From a checkpoint of a small class-conditioned image diffusion model: norm groupnorm.
Rows from block 3 of a small class-conditioned image diffusion model, named by matrix and row number. Rows with one number belong to one channel. Each number is 500 + 25 x the weight over its row's rms, rounded and kept within 0 to 999. All counts start at 0. Numbers have three digits each.
After each channel's rows are labels from the 100 images, of 14848 (inputs lightly noised), where the channel reaches its highest value: "top examples" is what is common among them. Only what is clearly more common there than usual is listed. The data: simulated fluorescence microscopy of cells. In brackets: how many of the 100.
# convs0: first 3x3 conv (model.enc.1.1.convs.0.weight, 192x192x3x3, each kernel summed), inputs 0-95
# convs1: second 3x3 conv (model.enc.1.1.convs.1.weight, 192x192x3x3, transposed, each kernel summed), outputs 0-95

convs0.17:496509469482441500495500503451499495502502496415466491477514504502461503499501515513504511498489503510475487497519468486509517484509504506518503547503495501477502479518510490482498471585497505470489488519480494493499508492501519495476521484490503508532532457484440510479469520496515527514
convs1.17:482500476446522513515554455544485482488516519393492498501490494495506539535482503525517500513462517508478543504500512525517520502541518519489513524512498477422485531504523513545508534483493519500490509519516530496517519489517517522481473535491481508471514537519531503510540536488494514504
top examples: long thin cells (46); fragmented nuclei (39)

convs0.153:508496473509405490516500509489481494482484503457502525491517511557501506472513496498493490505451510502488471502501481473512486513473492511469495474499475513479505465541467517511484444486484511488492488501486514493492493444500474497488497519441557526469493582455504486484539476493523500475
convs1.153:487491493491490503481501499496471486489538500467529498467496531526526484462523471494517482510470481496499501495488522535498519517518470507502483505511491514494476460548484485459487472471477515456500493477500550493489504528462469521482499448499506489500476546500492458513499497483512533564
top examples: green stain (50)

convs0.1:509471505513521509525528498455533513518491486482483542501525507494478488500495456494480518514531497510457525500516476551482461515508506486530486520500511530511480503524513505515505493534480492521502491489499511498505517557500493463569505483505575490511535538498525498505525500495516555523
convs1.1:513530515471521536477551486511523507525490508467484505538505499496493508535516499523483500493513514524460510500468535494478490507498506519484501500525505471437444481497515518573528475509501502483493468497447562495491482427513527546445490495523441483497507514504504556500500485507494482449
top examples: fibres (75)

convs0.168:496541485480471488517504518527496495492436496522522496487498513519495454483519516497576521484517504497526513512496495497492498471493488486513507446473532516466510461411501467522478516504516488516488443484476517477493514397528481509507478506498528487476508488478461508488475516497490543462
convs1.168:502516513515489467526485498484540494500512536515511533489504527496504500487506464501515503496479577461545478451505496510488473531487565483483498503459480486522475499489461531495500505500505467510507536531502472502482476506475505488491512507481493533488470476536449496515510494534497514494
top examples: red stain (100); few cells (85); cells: one or two (85)

convs0.37:497541493502573500478492466463485495480430524547512479480478493491531493507491503491512540514475493489474497524509490512512523510539525498517529520505503502553491515464496472497467493485491495499486505471521470478481480527502463522489507505502522469488527441450483519488427528511458476512
convs1.37:499536512483480523510474461556520510444535481491467549476471520510519528529521493510507516466492543473518506493494500477511495509502501510452558506460481522450516479480488538434460516463498495500478507494503535504492513444517462503486479510522529529499519468500468464472463453506516493501
top examples: few cells (99); cells: one or two (99); out of focus (84); cyan stain (54)

convs0.28:499543483524533500535500481429513477488491487433496475503520493532452524523488461493508488486511490508473536515485508488482516505479518504502503560500449493471493474563491527518516494479480490503503499496482455497416509487487492498443543454460504507516510511456453490490447507497455545506
convs1.28:539504510508517506536512490520504502500513525454522500483530505499513494500520506496494471506477499526470511483532519560492501497496506509468479470521507455346441516559496497509527522493516500516506515505523490467461488562491492503431492512523487465483491541506484486503519530513509505489
top examples: magenta stain (56); vacuoles (30)

convs0.31:501509480536472497475497481478486493496499493385494520523527491524466506497464492519495512533467507500461528477490474468493492527510500493474501502500445486491512484480499444511499460517483533472502493505494476502485473540475486529498530554462535521536500498511506480494462478494560519533
convs1.31:490492524445524533502540507525498461522471527460501486490499514517515507512444496508500510462485534504494504499530508512470524535462468467448439455486466481401486462539519486532497509477451484514515481546480563442486509469498473523468478512540454519474533509513479517494518504504502484473
top examples: crowded (64); cells: ten or more (64); green stain (46)

convs0.20:472495519520540461446526487460489517506479514568535456508500501440504487499498463487491525524504515484519497491492521502521524492521485507489531524494498487523510470477462497494514475503494511498479502459512449523491493518505489516444515462497450441508535403473498525526452518485474465510
convs1.20:475512472515490529489470530483541510502490542483517489485532526478504491494468470517558509477464521500565522468487481499489491511499522466499495564465529496485528481478453494488534527504484464447483501524502493527514491478542555514483491474471522525486494506498469448535498496522494501488
top examples: out of focus (76); few cells (72); cells: one or two (72); stain: green (40)

convs0.144:507517479514481501558510494516476496498489500509486489490515491517492492521509576512512509473562475526507498499505493532491511506508517533510497486499492484462494490444478524500481484499490482499504555477515495488496550451522497469500501490503489514500505498500517488507525501499505495456
convs1.144:497443484502498496455500508482496481484501489509502520531502438486517484459495492502515497486476586474517504618525460499484548500487465493506506480452465486513501545489475584483502502499464481480489462536462513472501508487492490529503490498499491521472498484523492508498505477500498489507
top examples: green stain (100); few cells (64); cells: one or two (64); ring around the nucleus (52)

convs0.45:500463501478502522471518510518496538501446507491500487529500507498496466494465480471480526493523494494504507476494484524500488496558507487528519511505472492501500505498485502540480532560533478462499492497519505501486491567475484512471517511494434510464502425503477494495472474508520524518
convs1.45:480495525472552535518502502507510491490494531461499543495494514499457508547492516530490512489528534514468498464484525483534509528526500510492502505538500506504542501489561433548526542506475500477544510539496496498519468444502484522515468551486476528499501527512501517495526507495475493488
top examples: long thin cells (70); cyan stain (66)

convs0.170:516444509480485506505510511482505513535516477526471474484495489500487497475501529520475482493555501514525512436487437505480376465481498522514491475508468499480512483478498523497489527497511492510500487512494477489469499537489518493515509494476527500478520495493491540505475503505473479514
convs1.170:444453543487481540482488483502532504524494472494496496490468488466503502525496502555495497490481507503499495626503481484527475488493484489545483473469533516497525557485527535475492535492502492503478492518470473490535511504481515535492471532482516483518474489512489468524507498509500482529
top examples: green stain (96); few cells (60); cells: one or two (60)

convs0.61:507489515471513491493491494527492505484514507598505480508497480497518476500480517475527509504556510498503482484467489454510491444487500492489515471495495494522488480504501521496520583458484488498500488453511495503492504495467506488557517488497411489493502521525518500492515496504442481508
convs1.61:444498497465481493471468478480498493488510493553459505449458498509469475488515496489502510508505502453529500493440496395486488495505509470471490465471518523542552484461466522442475481492485471503468515503489427482494494472499495490541521505471480493487481485486497473476496525497500483495
top examples: ring around the nucleus (100); few cells (87); cells: one or two (87)

convs0.133:483505498484539495474496501495443492512478505504502458492482515508497498440486510509484498472503512483465482491501461507489486508486509486485547532461486480457489509505500477506499469513508513513476515500491498527526513493538494516472526514514534505503511451510490539486490515515521537502
convs1.133:513505496472470495532464466496554498518501528526526511418495517507493495520502502458481515522502525490542519505549483469501497504527481508536518522426482526522467523474509504520499485477476517484441511506476473500446508494474484476478503511500507511467515498485514503517513497480477491497
top examples: few cells (100); cells: one or two (100); out of focus (48); stain: cyan (44)

convs0.4:479482504527506502518495513485472529505432487482489479478530483472450472428510489524510529504505514500478528497504493533485536493502496498530498517497545490499494501460502526483512435488510458472501504484515499495518518508500493475449514481531515443488508490496473499485476466508426442474
convs1.4:493513487484454490488461485496512481501522502510525488527506545480508536512516462515488502481506524501517476511458458486488494530492502507555501501490527469441471505530490549491546475461528500514502523496473507505502510456516482535461427512493507512502462502474518535488517490527492500484
top examples: yellow stain (75); few cells (66); cells: one or two (66); long thin cells (47)

convs0.0:500510512524494505473484518477537482489484499491500507468530490490460513476515521498481532463465483485508523486500478478492483494491454537490482531492490499399482465513528497481467472484523502517495489501521521504492548464507461493474534475475478459507491458469494477510507484507512532489
convs1.0:476493515498494519492472519494493492528504490509492509468492525509521468493508519515505514520495486437474515500486484499502538466505484519504490525492547457454495480529511484490526504484546482495485488521506481471498512511497483518491466506487556527499479534497499447470486524521500485522
top examples: dim (83); membrane rim (49); stain: cyan (41); bright spots (34)

convs0.158:497508503512541500517494526480502482527474492488483506502506508525537484491493507506514508549524498509529497458512502566504482454508490490506488503510492504464508490503481503506522508477519505488494479496497493493492483474432502490574550472492481521500481526477488525520497516513484550464
convs1.158:539501494485468558522514489499489479550518489501494489514537509504575475488453501516510528463466515512516518476519486479524520494478505519510490510488469490485515506526480493501468517510506493519470495520515507500506485498471451549457474506508495490511498502498529503505477491489502498510
top examples: fibres (34)

convs0.91:506485501507521500491500500486519502514503504474466505476548490553487513499473508498481481481505484506519492482476491511486468566508500507506497500493455479499514507502499516494488460554484500479505518470479497507466502523515468507532429495466428502493497502537491502490505488494564471492
convs1.91:543490522471500516494521520500494476491490518486482488484472503522507476501451532491468468484499504507478528507479539464538509548500493519469506546515475485517505459501511490507514453500528508514486475505489529516488528468521482487559472477532476462472529519560496530501501505519514503513
top examples: long thin cells (100); cyan stain (44)

convs0.64:488520514515518500493500515495490529496496496507528504488500513518502499501512473496546492499519369505505503460499456452522472525468492521493506490499497528517491511464501555489498515504491504464500498513492499503481452514495500491475517490474551500497509518511506478472509511491503529539
convs1.64:495518532476513479531555491508496511489489505503488474482495548502508526498504527480493520510512312529506515461507516516479492525497511499509492511489479509489491473531498411496516532496496492509513534486508482484486492507507484481477513486504496493500488510482506453504498521508515512490
top examples: magenta stain (100); few cells (80); cells: one or two (80); long thin cells (37)

convs0.26:501508517503427500498509497552470500516478488394499520494496500481509478501537504498510510507503511487533486504499529460488513481481500506499500504500492484463502503523509553500518528457494530489495518461491492481497510461491498485522492466507424498493498489464532484484535455502498489478
convs1.26:502509534496513524515513514527503490490494516444524499488482475487493496511497503531521519494499510520514487494494551524480490513442494498501488471494503493385452517542506490543493530505488505508529517526496550448522493469494487529450507485531450509531495483492496534510500490523502470500
top examples: vacuoles (72); few cells (50); cells: one or two (50); yellow stain (42)

convs0.106:483509503511516489521492481515450493496471509506506461479454498489486467448468497500494471488507512495512505465522471522490486492515451488492543478468471491433497470559487490479507467484491511478460466490492485515506503529492480495520475497513489485490521449489474528485504505622493535484
convs1.106:550502510477529536531449519499488522494461508516537468526536519506529517556515497520517498509523493550518479537504501533544475498506500479486545507494478530497498547491531510500506507522520532518449557541533485485508522457524471529512506507547504529482515488495505510508481535577525508526
top examples: few cells (99); cells: one or two (99); long thin cells (64)

convs0.70:500449515508470500509493488461518481461473455468503500469512507538477503510510488488424507472497506500515430483503482463509499532491508514501499457500478451419499496541484513519477470501506519502505491536492513511490474502515505483522481541479601531557485517501500501512526499467533508502
convs1.70:484508518478502519503497541491478526500514524507523486495502507487535460493474503495494547511462434545479512486526472532521483464528506499489502514524579557542516498473499495478509463513501498518508519477506500486511489478507555516487526483485440523486500509535511504528493476520488530502
top examples: fragmented nuclei (37)

convs0.75:505509506466503510525489502546465502454472489545473454462513458510486514529520529500521483524547446509556485513472487486491534493479498505497500535500514495502501484538498527488536503506496564480500517561501499489504482511518531488508518488509477481513478560516525516519571533494533512515
convs1.75:483497509507493490546531487501508494517521508512491521476519523472474518471475491448509509462540566545505536523472471531450506473470528470484463501494513503482479506507513531504507459500512509486501489490492524504475501459484537493450458518476448473463481433500486513499477487491485456485
top examples: cyan stain (91)

convs0.33:486499483506562481497496485440478498519476516534525477462525491464493476483514473489492525510502505481520517531520476485514507511507489462505515544478514504483514549448490498484512450480527503466472503500492465504491515500512511503523490482483547459492515431490465533500473519519495500542
convs1.33:520499500470499463458479460452511484552514537507499487471475474491467488494492447495476507519466464450508494481525470472479466523514463489550512497480504483508511465494485486513509480501504531487493506470484513513497515490489503504503504515498490506489530481473493482494517507528491496552
top examples: ring around the nucleus (83); few cells (59); cells: one or two (59); magenta stain (53)

convs0.47:491484495500508493532496482484513506481482499476485490475509494475489505508478470492521537431447489497471469506492486451516502486511500491504508512497466486473503515502511508522505463448520478474500525493530506481497502517496502506405508461514539482544515483491489508469490507509471487554
convs1.47:500516546516523440507563527499481513532498526476508512523524510509470509506506490502510526491511544519510483489567495514521516488526519500526483560525529481505536567476527487503509486473491510525504501528531463457504509533477514517449473497469478518541498527508536507478516493501525437506
top examples: fibres (82); red stain (48)

convs0.101:500528486522435500490488525504483501547517489445499514471483503474486482491537511505516507464496526513488488482495495535493495500496508503511493470500514509487467487531496479519493503526459494518500504497488525481503503500503494458516516493517517490502562442483481518503480493515494547476
convs1.101:541507481478518475506517501481527511504471481522498520500507514493494522517504505487495514522506496540487506503485497489524496490491509524495505515504489501498478529519538514545491518501513544496488502528502514499519494433540511510498527513506490511495499498517515554509489541474518498510
top examples: few cells (99); cells: one or two (99); long thin cells (46); smooth cytoplasm (35)

convs0.159:492519525489541506516513468442472502530501468494522520467528488502518446509431452513488522483515475497505511469488471499471473493489501492509507499495534502512535509461501505521489529481492466478500494432488494517513500490465495508606549502502458535533485547528517540531470508542487520538
convs1.159:498498480474496490497510488502479475515483504500491520527546519506494452505439498492493511524491520509488480503491487470472504513507524490467498523490441473550492486472501498495483505520478473509497505456495563443506481451495485532508495502479518453490512476530499524519493469508458511467
top examples: dim (77); red stain (58); bright spots (33)

convs0.176:512508527490487524493501518537530479527499517495470492513515471514501496552484534514518502524516474513486475459495515492483453517487500515498504481503469480493485494505507478483482489468491498492505478504504489472498545517491500491560551508467478500506487536504503498498464506521465476492
convs1.176:458423519498505517435498497503505537483503467503475505479449467519499493457501555525527485484475490503497514620498490482505514490489454544506477483490510511488499526513500497508507509491497515482497471488505495500519496503470492537528523513512480508491491478510538507557522527501469503480
top examples: cyan stain (94); ring around the nucleus (35)

convs0.10:493479527501521495501490503480502494492477514519517500490544536485521489504467473491482489474537503500500537492505483486512502483536505489543508541500500498537516504472504488507519485511477500487497498489501483511493514499569503485592479452524444533500512429483497534491503491505412555512
convs1.10:511516517472503445502522515508486467490483526500486518501491534455496521520481482483505505474483522520509463505488514515498497479536505483507488480488533486458468506432497525480518495481491520519475497476463534476512496411524537555478496499490490485520524495539496580490458467503495456481
top examples: crowded (52); cells: ten or more (52); fibres (44)

convs0.5:500494521518525488463480498424485493498476490537504460504514492464508472505453455500512496494474467489497505500520526519506506485530508491509497509497495501553492496485497476500488525466509530492492493455496492506491485506505500490370467484524465447519545427473461532487451486475448485506
convs1.5:501524508500453507510508509491482538495502482497489508474462549491527539508501478544530475495482495493485510518472438490471491454466524481502495547484519482517513517456556526489482486469533496461490487499500469503500465528531501537470527496466561472491516493516502492485471473468475505508
top examples: out of focus (90); few cells (89); cells: one or two (89); cyan stain (44)

convs0.2:499507495494548493496456483471516491511494510524495440505496510487508501506496476457508521507506481513505472486495485494519524493510550522499489506485517485565489513487527499472511446477517512492519506485489486522512417540511490503539496517514521496516502465497482514479500520475514521519
convs1.2:529507484468459518472497515512480492487495489492467506528478512509481529511506502553510461483496479502490480502502444484515518552464553466455564516511492490450497501452550499444506471504494488484487548459492489525498431460488494499485494516528495514483470519488490512514501497402465491519
top examples: green stain (80); out of focus (58); smooth cytoplasm (40); look: ring around the nucleus (36)

convs0.96:503531499475484485499512508450459522493480496480503454474489513464509474463501510522514496533491481482507486483514519456506447484500499516539512524508483493502517511527498554509518514534510489472485515510501522506480533525512460493522509471506454560539520429508486514462461490516509549519
convs1.96:508506488485487520528536512518495500536496543500483507506526530481491502511512523503553497438515497519523509473530500536524543483479528502475487495488469490481531521543534448456488506521486462524537486497509523471514468507483486527519458510512477560516499480475496509500464522477529496512
top examples: magenta stain (88); few cells (71); cells: one or two (71); long thin cells (67)

convs0.90:499514479491448503437500474423516495493523495431505485483482500451496493498515485506497503461410514500484482495494467462490504490514500494509505506497492522520479500510500461512490419466504489499499505494484491497500495472488494515463476483480513489508535414437479492483483508485486494512
convs1.90:480495452545514480512541517501531520486502486477518496507430488501495503513501520511479508502498501513517517499532487557530501505528488477499502537496517535556453508496493514503487490510524509517520477490523505507516517554509504500511508502517487502492513495517505537501501503502515489506
top examples: out of focus (82); few cells (82); cells: one or two (82); smooth cytoplasm (58)

convs0.186:483500490491541513500500488507505487475480506553475492481532470540539511471517494492474496535507512505535516484490515472501514493481507492532497488500519529503499510504507522481504572441535468525495490483478496497518507511513484491499540491475642541490527494497475506488537497482516489512
convs1.186:511484498536491508471511486519525566515501492496496491505480487494497519474508512519472467480502464500501551504491538492555485534539496501497516507513513491462508521540496511472502496458508492501507523539542485543511471549490491521462501492476475487487484503468489473488494461478494505510
top examples: membrane rim (82); few cells (56); cells: one or two (56)

convs0.139:494473475511508507528500504453453516511461498543468499470477507504459484512515493507496542491532476500479495433502493490471467472498480501523495496500499492508503488529487514523524478588554469536513525501469515510498518520468476513542543472507463492537545543497533501478503536508500543523
convs1.139:505446521502443469501505476479536520492507480486455522495519488508521474536521500497548512460503482483471510494520472528500511482501517478521465485507531529463493489492487471497471418490528477502506463485473529494463467526489496509480395511453453478460537483458503555469531483443492496500
top examples: ring around the nucleus (78); cyan stain (42)

convs0.156:488546480491506476530519500530524441484452493520541485490509501510514495501544518502560506494504479507501497487478508527528502493527528470524524485497531508501504509481499542476501458469508485510505436473512517495499551466537512465500476531509511487488491494491526484495508482499502543494
convs1.156:474517494504494529495516460505487493482518496490546513494461511503518449453513534557501501494470575518513516473536496503520534510465470549509461503487481513518531514504487491480503501483491493496525500512520522534498480520506480551477508490517522471500487484511507486543524470527519495546
top examples: red stain (94); few cells (68); cells: one or two (68)

convs0.32:531499470527602489517463507500490530501465492502511466510537491520509485511488517449512498511507475513473498504489499462521498479496499502498497545504510470509506540521492469515493460482514509492512513476500490506499461550509506490497475483522471478500515493501473558443541506447467482517
convs1.32:537524499480459512452502526535519540513506520494471520508467526518505508513480470547496477483500520472493500494487421522493494513459536503468542529518528528451496532447565503460501457471475528486479539501498470535519462522511516497485529501482521508505453517476514497481520447460514474521
top examples: ring around the nucleus (92); few cells (58); cells: one or two (58); yellow stain (41)

convs0.29:498511487507493499489487515452473530492500512515492508494482495473484481514509482506492531522527479500515530512483507504508485512507489486569504556491490486536508483502508517500529462446467508458494485518513480490498542521474507512506543465485460450532495512481517500487438504502472522539
convs1.29:542526498472518505504489526506556508476504500490546498479483539468499488472493498503499510495433516504451514488526508486511484516506508490554546543523503506434513488478539500519551525478462538523514506499489497476478476531498518507530480501463497498531552521520528469525496468506516519495
top examples: long thin cells (68); crowded (53); cells: ten or more (53)

convs0.152:485506515503510516520488478556476502502454484503505502495457525476510492502513509494509519471491488489510490517484558472489488467505500504487496456501486521494479490507503504505480550502496486507491486525497505497506532482494486507517543470520458524509495535495476452507519528471446441458
convs1.152:467502499520501495522467491533511478476522505471494544486470473519436476481500506499487535555435507488508491512527529481511513554523500491475484515492498487537505482481442499498512499469460490486500513525492494508497480530477474506477502498404515519463501504514480507526491469527500440505
top examples: few cells (65); cells: one or two (65); fibres (60)

convs0.30:490517492526409495510490490417503504515498503474524480499520491454448484497490488552488517494478512514480482516501474519497504483477496516479505479491502513447493491543503484490504482578497498525496512512505491511471481461508466489468483520506459495506505418458447495507432479498502524498
convs1.30:482532503464518516475474492542527489493527549453467499491486520485490471522486517511493522521486561488518522472503505489474504550513500549509481509503514455483522494550513489498479486493515539502515480457500494507486503498535491507489513509501505438481485519535473500489513520494472488521
top examples: fragmented nuclei (92); red stain (55); few cells (54); cells: one or two (54)

convs0.83:509471494490491508523526526530540475495450471478492526488513493513520518515479475489487489494513482505515488482502508510493511513512500524510486481504518460479523526542504590492538547513502522469516497515477546482484504465545495486509487484512506513492522516539540489510539495472522552440
convs1.83:490536529532515520527508526505519532499495506499507513526493486514531498532519513507522488501539488549497490526483473492517507481504535484505524494564507521505494521431523523489539495515509491461486532463487471499506491470529513511465502488443428496484475517501508509525513488469491492506
top examples: fibres (73)

convs0.89:501465512493491498492502457524488477471446526550491498520477484547515512507461492479487500525472492484517480498507496463500487493496494510488504513503477508493544499501491503507502550512505501487495495512507488508498499491502473541529500473488501510471455518514507456472546498491498478498
convs1.89:504509511459542475493500510496492470515489468486485520486497504503528498477512498504494469512461494478479493510515549467544511528510476499473551480507493482477488537509465501466472497513500481497497476511526524497501493470491500531662480513477457487505482504509486518519488502500509504485
top examples: dim (100); few cells (95); cells: one or two (95)

convs0.14:491515487494538503549494482449494495497495478555500478499541469519534512513503502486511510527524476502481533511517532495503516484548500483544524570500487491569532464486488527520496526469478488473500513486492496499490504519490503507468523457478516472507480503472502500485466492468483521549
convs1.14:486502502474445462497502532516507516534471467492490509509481478486502506515496512534518502474480526523472473530505472468470532496497504507455498502514486489515492572449498546506494490467493525504513483507490458523512485484516521490487481482457474521514501497501490492532507537491517519528
top examples: out of focus (77); dim (69); few cells (53); cells: one or two (53)

convs0.179:494485520475486494525486511494504515518513482510483494509488531472488483488460506485472521533526491483552537461499461519529488527540478521530511504487536471470518489469489474469476505510500500484490466498484493511506517403495517505523449478503487486495514518501483511498499490484509595433
convs1.179:451516524504500499503472540491500506514500508492476513509519547535477516485532501501489522498485528503504514507511500521512512482519521492554492525490501487496481513481526513467511510470505468524478502480537524491521500533512478519483543524457506467512473512496552506512523507560527472509
top examples: dim (61); fibres (42)

convs0.102:466469485500483496505489487472498494531447467507488466480497487484480493454463464512489488501409500486524465481509486482497477459481454477524515560475511497537514513522480501506503464496486530483489506511500523513504534555482548541518531494475505511532539492495515520494465507522494529543
convs1.102:509493505493492471505468472452581497507424503509495485486462462460462500456484483496524477490517481498484506473530463478487477508463516536530566514492480523498489475486532536461502494517472514525510501527488553484451504495494514491493454465483498480503515502475510476495495510515504473514
top examples: dim (86); out of focus (59); magenta stain (53); fragmented nuclei (38)

convs0.80:517477498515606527553504523486540494484542488500492548460536488533488508497457499530487510518527476499494561476492490530494489519540504512525472483491493494464504467526492487491485545504497506492509479533500508480491496493519488478560482505513562509512467523511491486490466503472526509490
convs1.80:498500517514468513500492534519493519491495463544490506505508508507499494548501520487503495487552487489462499552446487480526481473522507528530480507519508520479496478475524493520557512520516513488486461497483475555513482484508556499554512506501455512466480472482513496525490496548527511480
top examples: fibres (72); few cells (63); cells: one or two (63); magenta stain (43)

convs0.100:477602498513504505503484477516471510462470507515509521491494461524514474492516481495529505467481520502478491472506503513529518496507471505492492503494498501482515582420504503486488491518530486461504497508478480495491614505487474474517499505507533508496513503456456510479483520504514525499
convs1.100:471533545490461546487512493480519469493519497493477512508524494499503402481507498519503552509490486512506505441520471517526472498502472522489518481527509526501523472508478517452513523495449470497487527530528491509500484491512519551500511475490517501477550494518514513489510502463502491536
top examples: red stain (95); few cells (59); cells: one or two (59)

convs0.51:500468520492364514495519532474489441502474473515490496497501507500499475492507531522503505485532520500542530469481517535498476481514500465477505520500510559493487479477485522497474511535516466528500478491491489496519510486500498497461537490512500515491504486554499525499497530508504521476
convs1.51:516493485491492487517497490497492493486514512501482477439445525486505475520461533472496494480540516527523470485502501510496503528518533491476488480493498487524483502488485497522507525496504500528516488499448497510515533433491530502502438507488450486492508485550454552517474508534473515438
top examples: long thin cells (51)

convs0.56:503470492535560486495497498528499478483484523527493511512525512551508496501512507474489533488502586496510490489509487494493503481495504500503497486491508505485495474480479501506486552465492480488491500501495490487494480538508470490437523501491674509481497534502506490488530505492487462499
convs1.56:528545495475541509509479497538515483499524519526506466474507521492480514506521445526477499481488466507499504474481545505516463528512533449467504475494539494455507503505464529518495500506501493522530512491550441485496515470471511498508501499519503491492497508495479485496481477522474464518
top examples: red stain (95); few cells (91); cells: one or two (91); membrane rim (49)

convs0.88:496492471507443510509497473557481483480479475495524481500505520484588514483529508493479495493439513494511445499508499446498512487461485501494503464498461503458504481519502524523489536489510473491500513503502509500505487586523460509523515508515563511470484461487517454477514481501476481482
convs1.88:474522498498481505482534523510481538491505498477547503476512527502572471519501501474512490532544485503493513481498462517498507491535523482471484475511523508508529472462484488507516472490494498526487515464483487494494489467495524500495512500465459495535454522466509520527485453524500558495
top examples: fibres (96); few cells (56); cells: one or two (56)

convs0.174:504512513466543494556506499479472521461482522525462473519525475505535490499495485495482493568473497500541515491505487512508515446501500492543504520500587465534509493476493480478509494479506500452500497462476491491513501450490528499515428517494530485483481499517499493498460503485504518504
convs1.174:499507463515475484505486473513484462558525485469536488515504551472523518484514492500512524489473541510510479525554469514544503477498507491513496484478524518460469551456484512457534479473468538513469500502492508475497474484467500530436491494479484470477455500521527542480481509508513546490
top examples: few cells (81); cells: one or two (81); fibres (46)

convs0.151:502470498500482493472501507480515483499442457500523496482495507519467474509519541509537492485505505482489521533517490525477534519532499486492512506497512525480504505487497499480516468548506469518495465498472511520501459450502490499588478491500487529490522503491495509482475504511518539476
convs1.151:485529475480493517500532501496483518509480499480514504523501509507501522431505495523494479504483641524493482485495529510504491498532547552478480504519503522506454480524499531481494473508532493504520526499485539530539506463517448484505500489512483472477474543513486514517498498550500484520
top examples: yellow stain (100); long thin cells (39); smooth cytoplasm (33)

convs0.49:500496502487445503531507515510508501470497496487464501480500495494472479510458477503508511511509490501510498475497511527496503525533505509519504566500472505496513485515505546508501575539486485470501543492508502502516473419510511495452552482523466470493472539502523489497477500488513579518
convs1.49:500533507498552510526506497500509513470505544477514508506446493498495539464490513519486499469529503544476530490506483524533495518534495526499496527542468474524499517528542528522558561510539520500528506496499489534525516552505538554521493506529489509525495498517497469521513497493498506491
top examples: long thin cells (97); yellow stain (58)

convs0.122:540523502483502487555520496450446529514497498483494444500499531540467524461474503494484490506509527509497522503498494527493469506546493519507527505496509492506509478525481532489522442475492500461500525457501487510504478476485483501534502459482375470489522526488508502488483504541515508502
convs1.122:539495491472506513477480519521511491537494495467536514518583520529518537576506524505562466539517505473481475545513460473503522493538469518523529511482504560470506533465532507545536510464484527470504494495508500518508508452499489522483501466508471526465517476488497502522482511495536505539
top examples: few cells (89); cells: one or two (89); fibres (34); ring around the nucleus (30)

convs0.121:504496503500487500492496474496480512513498500495470491511539473500494509500475461499490498472505466495505490490491457495477493496485500532524505524500472499480475460485508523507475492515489510470500562505518485494504456511498494515477518484500508502504506503487501512472502509508496527483
convs1.121:492399515499502516480467494493504530500493485504482503507494476505504482461499506496527489506484486503507513673484488512503521485487437510497500477493478496500500507522532464498495510500463509497508446506476505484486518499492478531496505497502505496496506507530502491545508509492506498504
top examples: cyan stain (100); few cells (87); cells: one or two (87); ring around the nucleus (42)

convs0.149:495473479494543504500500498472447461515450480447499470455515496505475501500482501500489529489507462500484500504485481503481443502468496476489489460500527455485476479519497482495504457534504476452500474500516493466448477472497481470531432504493456488479509474478521469500529459508483525483
convs1.149:536528468507512537502516494487460507472506497529504498531528542515535475503469494493524512481496504513500493499523461505481520480502516539524507498497437544506528543471505478558486501493451496519494519489502478495530502491499478497471506514481535495519461492470504551542485507485518489509
top examples: dim (83); membrane rim (59); few cells (57); cells: one or two (57)

convs0.167:488501494520526497498496513532514487495467487508482484494502503503489510504508481497479502501501478510529471518469426463476511514504498494511522484500454456533478535484495518510469488454484491475500509557481517491457493508510516492535421521458511516509513412493547489491452461495558446541
convs1.167:483498515498513481529542495476471474501493524483528463479497507521559506490482512469491516470511511530522530444543513507489504512459508475483469499474476478494487485503474490483477462502469518493492508496528490465484515546502478496481432496502520424497519505489500468460509496482487464493
top examples: membrane rim (85); magenta stain (75)

convs0.71:517508480509517504505499476536510462487485460484491488493491496517471519510505466485531497464545525509490501490478507493461511508481500516463469483507525503561511491528487584516520576493506561499517482487518506471486455549486497511491527518497573549532495546509509485503541542480518493558
convs1.71:448505535494521509530538484510520527528524528481509487500438519483467515508483535508512538533540448566494480497500505469508499502522514508505508520545513547484473531480484511523511487497517526521509491493525490517511511443534507516507494498558457507512492498485489476486488529520507464489
top examples: red stain (60); few cells (59); cells: one or two (59); ring around the nucleus (45)

convs0.171:507382496501505498504498513517501524511496492518461488515501527504499499521510503494461503480520515500501494482496506496460494510512504511500503484499488512510486419529493528510499500498507543502504505498514490514493418500491494504497482492497497492492502501515506496491504513513483479497
convs1.171:488582492513495529439484482498505496495502497503511496486491476503502452502506520527459508514482511483510493513499538507513461503506420486484491501499511490499481510498490508492489499495496500500489500511495484504477524498499471507490507488502503509493523492492500490517499511500493501508
top examples: yellow stain (100); few cells (64); cells: one or two (64); ring around the nucleus (38)